From a checkpoint of a small spectrogram enhancement model.
Model: 1.43M parameters, log mel input, arch unet, norm groupnorm, activation leaky_relu.
Data: 39062 training examples, 42.8 epochs.
Rows from block 2 of a small spectrogram enhancement model, named by matrix and row number. Rows with one number belong to one channel. Each number is 128 + 32 x the weight over its row's rms, rounded and kept within 0 to 255. All counts start at 0. Numbers have three digits each. After the name is the row's rms in percent of the matrix's.
Before each channel's rows are labels from the 100 clips, of 14976, where the channel reaches its highest value: "responds to" is what is common among them; "band" is the frequency band that holds the peak. Only what is clearly more common there than usual is listed. The data: simulated sounds of rotating machines with and without faults.
# convs1: first pointwise conv (model.enc.1.0.convs.1.weight, 128x128x1x1), inputs 0-63
# convs3: second pointwise conv (model.enc.1.0.convs.3.weight, 128x128x1x1, transposed), outputs 0-63

responds to: turbine; rattle; machine: piston engine
band: 500 to 1000 Hz; 0 to 250 Hz
convs1.6 088:072119136153158114132075117151124127107083136137080087128121087155097135117128151128124111148113092131104126157204133137094094106190173121123111137109113129177078148115132155126128102142112193
convs3.6 078:073134135050135115143138036109126088139080137134054124101066117147129130083146141117145149149091095098143097137067185186096095150128143130105101071174153164175105130103158141143125174159095068

responds to: piston engine; compressor
band: 0 to 250 Hz; 250 to 500 Hz
convs1.120 108:077132127120150175112136052143175071122158115078117116148087137133093130210139137172097124116088132131137095098171063150116089068132147109144134140168130134088102210145126111136121118077110146
convs3.120 126:131117151110161109139127160097072101124128155158157136064108164129077139113101159106143150151099160170123158105126142167110095080114150171113091107108133203114124140099124119094133179100068123

responds to: compressor
band: 250 to 500 Hz; 0 to 250 Hz
convs1.52 095:108110123128117149117095140142155132122110077136124120199123121124104116228107162101118122118101152128102077147144097114113140042107121120098157074122144123104093174151133095127110185149060142
convs3.52 115:048128171110145144176116111107177140158114213117157118144091143145116167097151163150155173121092145175156158130121125184126111060087117128155107158162132135155137135120143142136095208155097040

responds to: conveyor; speed: slow; text has "room"; text has "reverberant"
band: 1000 to 2000 Hz
convs1.123 106:127105099154110117116189129190138120141142121097170085143170157110145147139120124163149145104163160120150111102124077129079108098133188137114079103113114147094106153080123097115204149077163195
convs3.123 121:113129123215153100127116127124107116109158106137079119102163121108141149157165105129113154155154147062120190115120095141158121098099167099122141102098096152106135133183099145169191086151182090

responds to: speed: slow; electric motor
band: 0 to 250 Hz
convs1.28 088:104179082152128115152130089092131094105088131232157106131110140082130112154081167074139192197114097134079077128185146107183127163125128142120095094078102125120118128164119139116087082180115150
convs3.28 085:085107089085112140086153103097152147168099160097012113144155088105105136063134113144129082129164093045136068157168121128119118116119107103136106110140094162141094142128095114145098139155147142

responds to: piston engine
band: 0 to 250 Hz
convs1.23 095:068098169108196170131094052150115153088120116148056095138071089147160119132113178174093071087069138115102087144139128136095116087159100108129129163112142135126128169130129124099124104132144177
convs3.23 100:089078167201096163182127167093134079164099190114174091124159145111127152131177167137125134158117160130141158119111083138145101081078171115172142132152056120107184137185150119146111067170133089

responds to: state: faulty; rattle
band: 1000 to 2000 Hz
convs1.38 119:131066128090128100102098138130133096131142104109143130207120155118185110144150117108131152214108067134095135176148115153063119110155104144179128137103110104143111119142126056186111121133117138
convs3.38 097:115129113130068241192127176131174146150069134096174141136171130157116083121077188113109121119119151136186144130178102125139135090130102076199150148076135118113142066148111092130131112103163138

responds to: gearbox; turbine
band: 500 to 1000 Hz; 0 to 250 Hz
convs1.61 086:134165102063150091113103102095125118118176059161166127127181093134184120128107118111137188077048129119110100142098152176147173127090065106148128105135128143160176105122114119088116121081153127
convs3.61 088:194103137160102163144168155172097137124160190127175143137107123118150161128133143089100095170153144146123238149138096152128128120113181165114155127090088110110170168136125151118194122162139103

responds to: speed: slow; conveyor; rattle
band: 1000 to 2000 Hz; 500 to 1000 Hz
convs1.105 081:095096148138176148073116120105158086169210103103166180139149168087080139204139151158152120100122156125174100079089097151123101115128156170093169157159106165117139170132129140160120089109159137
convs3.105 111:095147182166125088119054109112092076111153091132127106092108124113075116116118113115120178146099158120083111109161130128101083072144117104103084099124123109103136126099127132098200144080117147

responds to: text has "room"; text has "reverberant"; piston engine
band: 0 to 250 Hz
convs1.104 096:126164120161139091130135155203046139076075159150194047112162126093177124137090179094087137142161147128083044127121113164188142122119148118181086119120090110121135145119125123079168115137197151
convs3.104 120:153098128057100149085176164120121142160077118109184114173048127120068083126078168144113118115113141158138073127145094192156129074150135108074096154102142128133215158099112119089079109135114184

responds to: electric motor
band: 250 to 500 Hz
convs1.4 082:081175080105181103147092080087127106096085164228138116132135127092123108141070154087120180187087114121070096150195141099178148155114144132136100087081113111130105135161129115102072086172119162
convs3.4 081:182143167174145120172143170167116112094168131160249144114130157150161115209131154112112163131104167194126200106108122117138141131145151149137144143117150092105164083149138143118163119099109121

responds to: reverberation; text has "room"; text has "reverberant"; imbalance
band: 0 to 250 Hz
convs1.108 122:144159101155124083169106125134106150118082183141163109109139149086150117106098141063121143154168122126099058127126127250170199154163133170121125092088088125117124130150121116129135073176125139
convs3.108 115:195100109125116109133110131142119144127189150123078082127176143128073133120117125134132093077148104090150157164130167092126148147156096118098148132090152134140113155129105048131105138189145135

responds to: text has "room"; text has "reverberant"; piston engine
band: 0 to 250 Hz
convs1.81 086:134080165093161223132153117149155143176178084142157145135155124140041149131159138160161105106096132116129136138083131123079140121125064154099199170122122124142156141091110156159147148129116134
convs3.81 104:187133102112198111120203127145133141127188136117076124152159119097196174106154113127118084129192106065114080142101168113152166186195137137139167147130128140132091138167095145140096104182142101

responds to: text has "room"; text has "reverberant"; piston engine
band: 0 to 250 Hz; 250 to 500 Hz
convs1.87 100:158098178126086138124148096173120162116112143089154069145166139086178109111149136136164057086158121128124053149121163170158170167147128140151090157161159120127129146076138137153173099107131094
convs3.87 098:177108093133158116105121122129056081146179097110071104127164141092178153111131085120111087173167112034132113163107187136137146182095151103155177096117081099109108174169100168148129105120107163

responds to: gearbox; rattle
band: 500 to 1000 Hz
convs1.33 084:119138109178112156062122137130193095145168131082176086162153128091159146125139079102160146077116164116200132133154113196098147153106130138068116112161123169120109114144132116189126117068177122
convs3.33 099:127117075080108106133099108127093107084164100091094107126162119140142082149102141176118109148129080126077071134109184116074102145153100089130093097159113134155115142112129168138115168087065170

responds to: text has "room"; text has "reverberant"; electric motor
band: 0 to 250 Hz; 250 to 500 Hz
convs1.18 080:070108118143204132113135115146100147086034100205190091137116177071134122158114193107095138134138151124121090124148091095179124094140147221140104108108110144102083161150138126079118144153165159
convs3.18 081:046137095097131140104103098065122112151109156078058113156166103114144147067126108190184115144140107104127074137116075150120109079083134082147097107165079096135106118089085164131112136100152127

responds to: reverberation; text has "room"; text has "reverberant"; fan
band: 0 to 250 Hz
convs1.109 084:175162105121077098126104184098115120146166133162119182133128148090128107130116125075242159143132133119137117122110101076177186144163142151124114079071084129088144088104149136159140142161130126
convs3.109 107:152113173183150113142085117141150146142179136139104143122130152116108099116132122118140178129136148100098099126162073065133134064135078101151134129152127067131160117086079110085160112114113126

responds to: rattle; piston engine
band: 0 to 250 Hz; 500 to 1000 Hz
convs1.15 098:069121121151135109128096110109142062119101141127114110102160112120046130162165153174149143158107095134114109120176108127092095062117136091102122152144183095129134146185117150156084103079053155
convs3.15 083:074128135061144140097131083092101084123081110121034121112112118114126118064118116135144111133129094102147044173099168157056078136099129139097077072155099172186096123064132149131104169130082099

responds to: rattle; piston engine
band: 500 to 1000 Hz; 0 to 250 Hz
convs1.68 082:135078184088103119167198150120193104131155143094118144152139139145054086104187110186136093111119145123060144116149106107109093109114158123161135160134175123113119116120139129126143098128122122
convs3.68 092:091134111110131086188110115117094095133139157113141138061112148129137153067127137106129151165114148109124146119111103171181091067162176163118129132122115167111103122109095170112160203126123070

responds to: piston engine
band: 0 to 250 Hz
convs1.20 099:073097169100180162130085068129120126104134139132052105137068096157153119113115157182105089123057092132115081150161123128087083084193135117124120170118147126111122153117133169115130086125098165
convs3.20 100:162149112052140121105132099150125181079147061090085158105102113151133138141077109102137125097150091140135101139157187116121164180182078158106125129078191138143077114086107117126128176123152152

responds to: compressor; imbalance
band: 0 to 250 Hz
convs1.127 079:122180094102134062183115095137081180122123150191142118106078142085178136122086196086155151162140134116093115167148148123147191126118145114180106096071088118075132067130123094120152133168143136
convs3.127 099:116108079093180101082176126118059105115076102079159149123161065105134128134107145136125100136124125157108129124115129182086110103093132109106120086109066116111107154109169159185121126074134115

responds to: state: faulty; rattle
band: 500 to 1000 Hz; 0 to 250 Hz
convs1.5 105:076162106110127103156106067101127105109123159149105126105143127122073114168135150105157144177071042116110107145157088102076127076112160070109127164099153079111163136184126215125083117095059176
convs3.5 093:067105146070124146104120096080122111142103108146052108133132118112122143074125119140170120117141116108156061187104174147067122134087074128141086121147100147182112134052124117140095162160079114

responds to: state: normal; text has "fault"; speed: fast; machine: turbine
band: 0 to 250 Hz
convs1.56 090:179156100066106146117162148088159134142132051172105169132149072141109122164144145119161180158120113128092118180118169099114176129135115118131178094079156113187162091113129092099119147071133139
convs3.56 119:075123143130170152097071136065143117149171061148084127139142142129145113079134072167138152134136116104169053135100090090138165106115086137127135169172145089147129092072093120159141089162128152

responds to: speed: slow; conveyor; text has "room"; text has "reverberant"
band: 1000 to 2000 Hz
convs1.91 091:094106122122178139096102126159130130143152103147133107088135111116148068080117147138151113123106106126094150142129148058148154160215127154187096132157113125136151176054127087147177198140137230
convs3.91 099:108134109093083100139172072136061113129143193075122094105164095127108142169110158139157105138138108121143196103090147210126129160053170039113144111148099103128109179171160172127110149131161057

responds to: reverberation; text has "room"; text has "reverberant"; gearbox
band: 0 to 250 Hz
convs1.116 103:157130108150089130156141130159150104104101155147173079123117125088122134127150159103172156154129122132106022146145135218145167164163145122090105100120133132105143108151133109141149061136114140
convs3.116 103:059171133075119152107150125117171134119050146109191136131094118137173108168138143119105137169097119198111116115144114157109116156108158122171120107144121132153155093149193175115089141068136132

responds to: gearbox
band: 0 to 250 Hz; 250 to 500 Hz
convs1.114 110:134156106148083180146160092103148124134064161102159129123111189110110128114117146153060162140147122125202072129100090217098174091106157146112165119132126142093109219135132089096108053107125121
convs3.114 103:035150123109140117153118073129155111125131151116129147155109148176180117133164175126171134144101112159111126138050141193116131140085148142131142155192138135155120113107172186136112190128096112

responds to: conveyor; speed: slow; grinding
band: 1000 to 2000 Hz
convs1.112 108:110155101143093066161139114123152139109135173119092164131111113153116128163098118118027162125175135135142115091116134161064071120103116078118139104089104188117050198136139120094135114093143134
convs3.112 099:161122129084104137097089172121120110094053106124204132098124152154063091167101146143113119094097084178130103123163186084087084150143097171082124115132156183151164157106144117103117089126094167

responds to: reverberation; text has "room"; text has "reverberant"; compressor
band: 0 to 250 Hz; 250 to 500 Hz
convs1.98 104:124160113140146089160146141204058124069093136133188040121160138082179115138062170105107138142155117128062060137147082159169144098132140102185073115138111117116144136087134125059182139135174149
convs3.98 126:111134123208154128167080096136151108111174159149082135091205122130187168128192079136136138152136117111138186153103133091105122149075123139204163111172092122124063119177129148177177142124152069

responds to: piston engine; electric motor
band: 0 to 250 Hz
convs1.29 105:090090172092162207127121058135134140116124098128043109145053080159127094120127170170111073090049155125106121150132150121094104103131096102116132170139141137131140160122123135124122110153126139
convs3.29 108:189148094062172105058132084160138171094158080158078171136113106146134065127102082125120110087116083121103104147145169096093151196163069141098111118142175134158075123097136124120147175088117171

responds to: electric motor
band: 0 to 250 Hz
convs1.53 085:127134112141128049107073155121134107098145126130136141149103130104116096167150133147114136158148156127055122139128092127160161052086133087133143080110192134096123107210125093085082181079096134
convs3.53 105:080132148116096172170130125095149145110125098107146151111088154131089144118133138138137147125104134153134145121111172178130122072145106104113069121093202170179153111073137105116103190146092072

responds to: reverberation; text has "room"; text has "reverberant"; imbalance
band: 0 to 250 Hz; 500 to 1000 Hz
convs1.99 078:135110111123126115170114094150162092094137148167184077117089121056134127159152214128193168138103130129071083172118134102145173154154155129136100104094127120111136073115130113150180105094133142
convs3.99 083:107093139079163096088176126128141115175075113100157133128107100084119124124125122110080129140107126194083102095137148187114110106101144118128113103090148134135168091083146149148071158052048101

responds to: rattle; fan
band: 1000 to 2000 Hz
convs1.90 097:145105205086105158206168094148155154121173142136161081152090132110156125131180108159179069057092165125125121195130130100158163145115086170068143198150120137129186109124125151097146150112138099
convs3.90 105:120084173088123121151196141155194182170107174162151124143126105122084147150140180099088111086111177188140160100121115146121162112106146119157107148118162166145148100130165069045091198154093090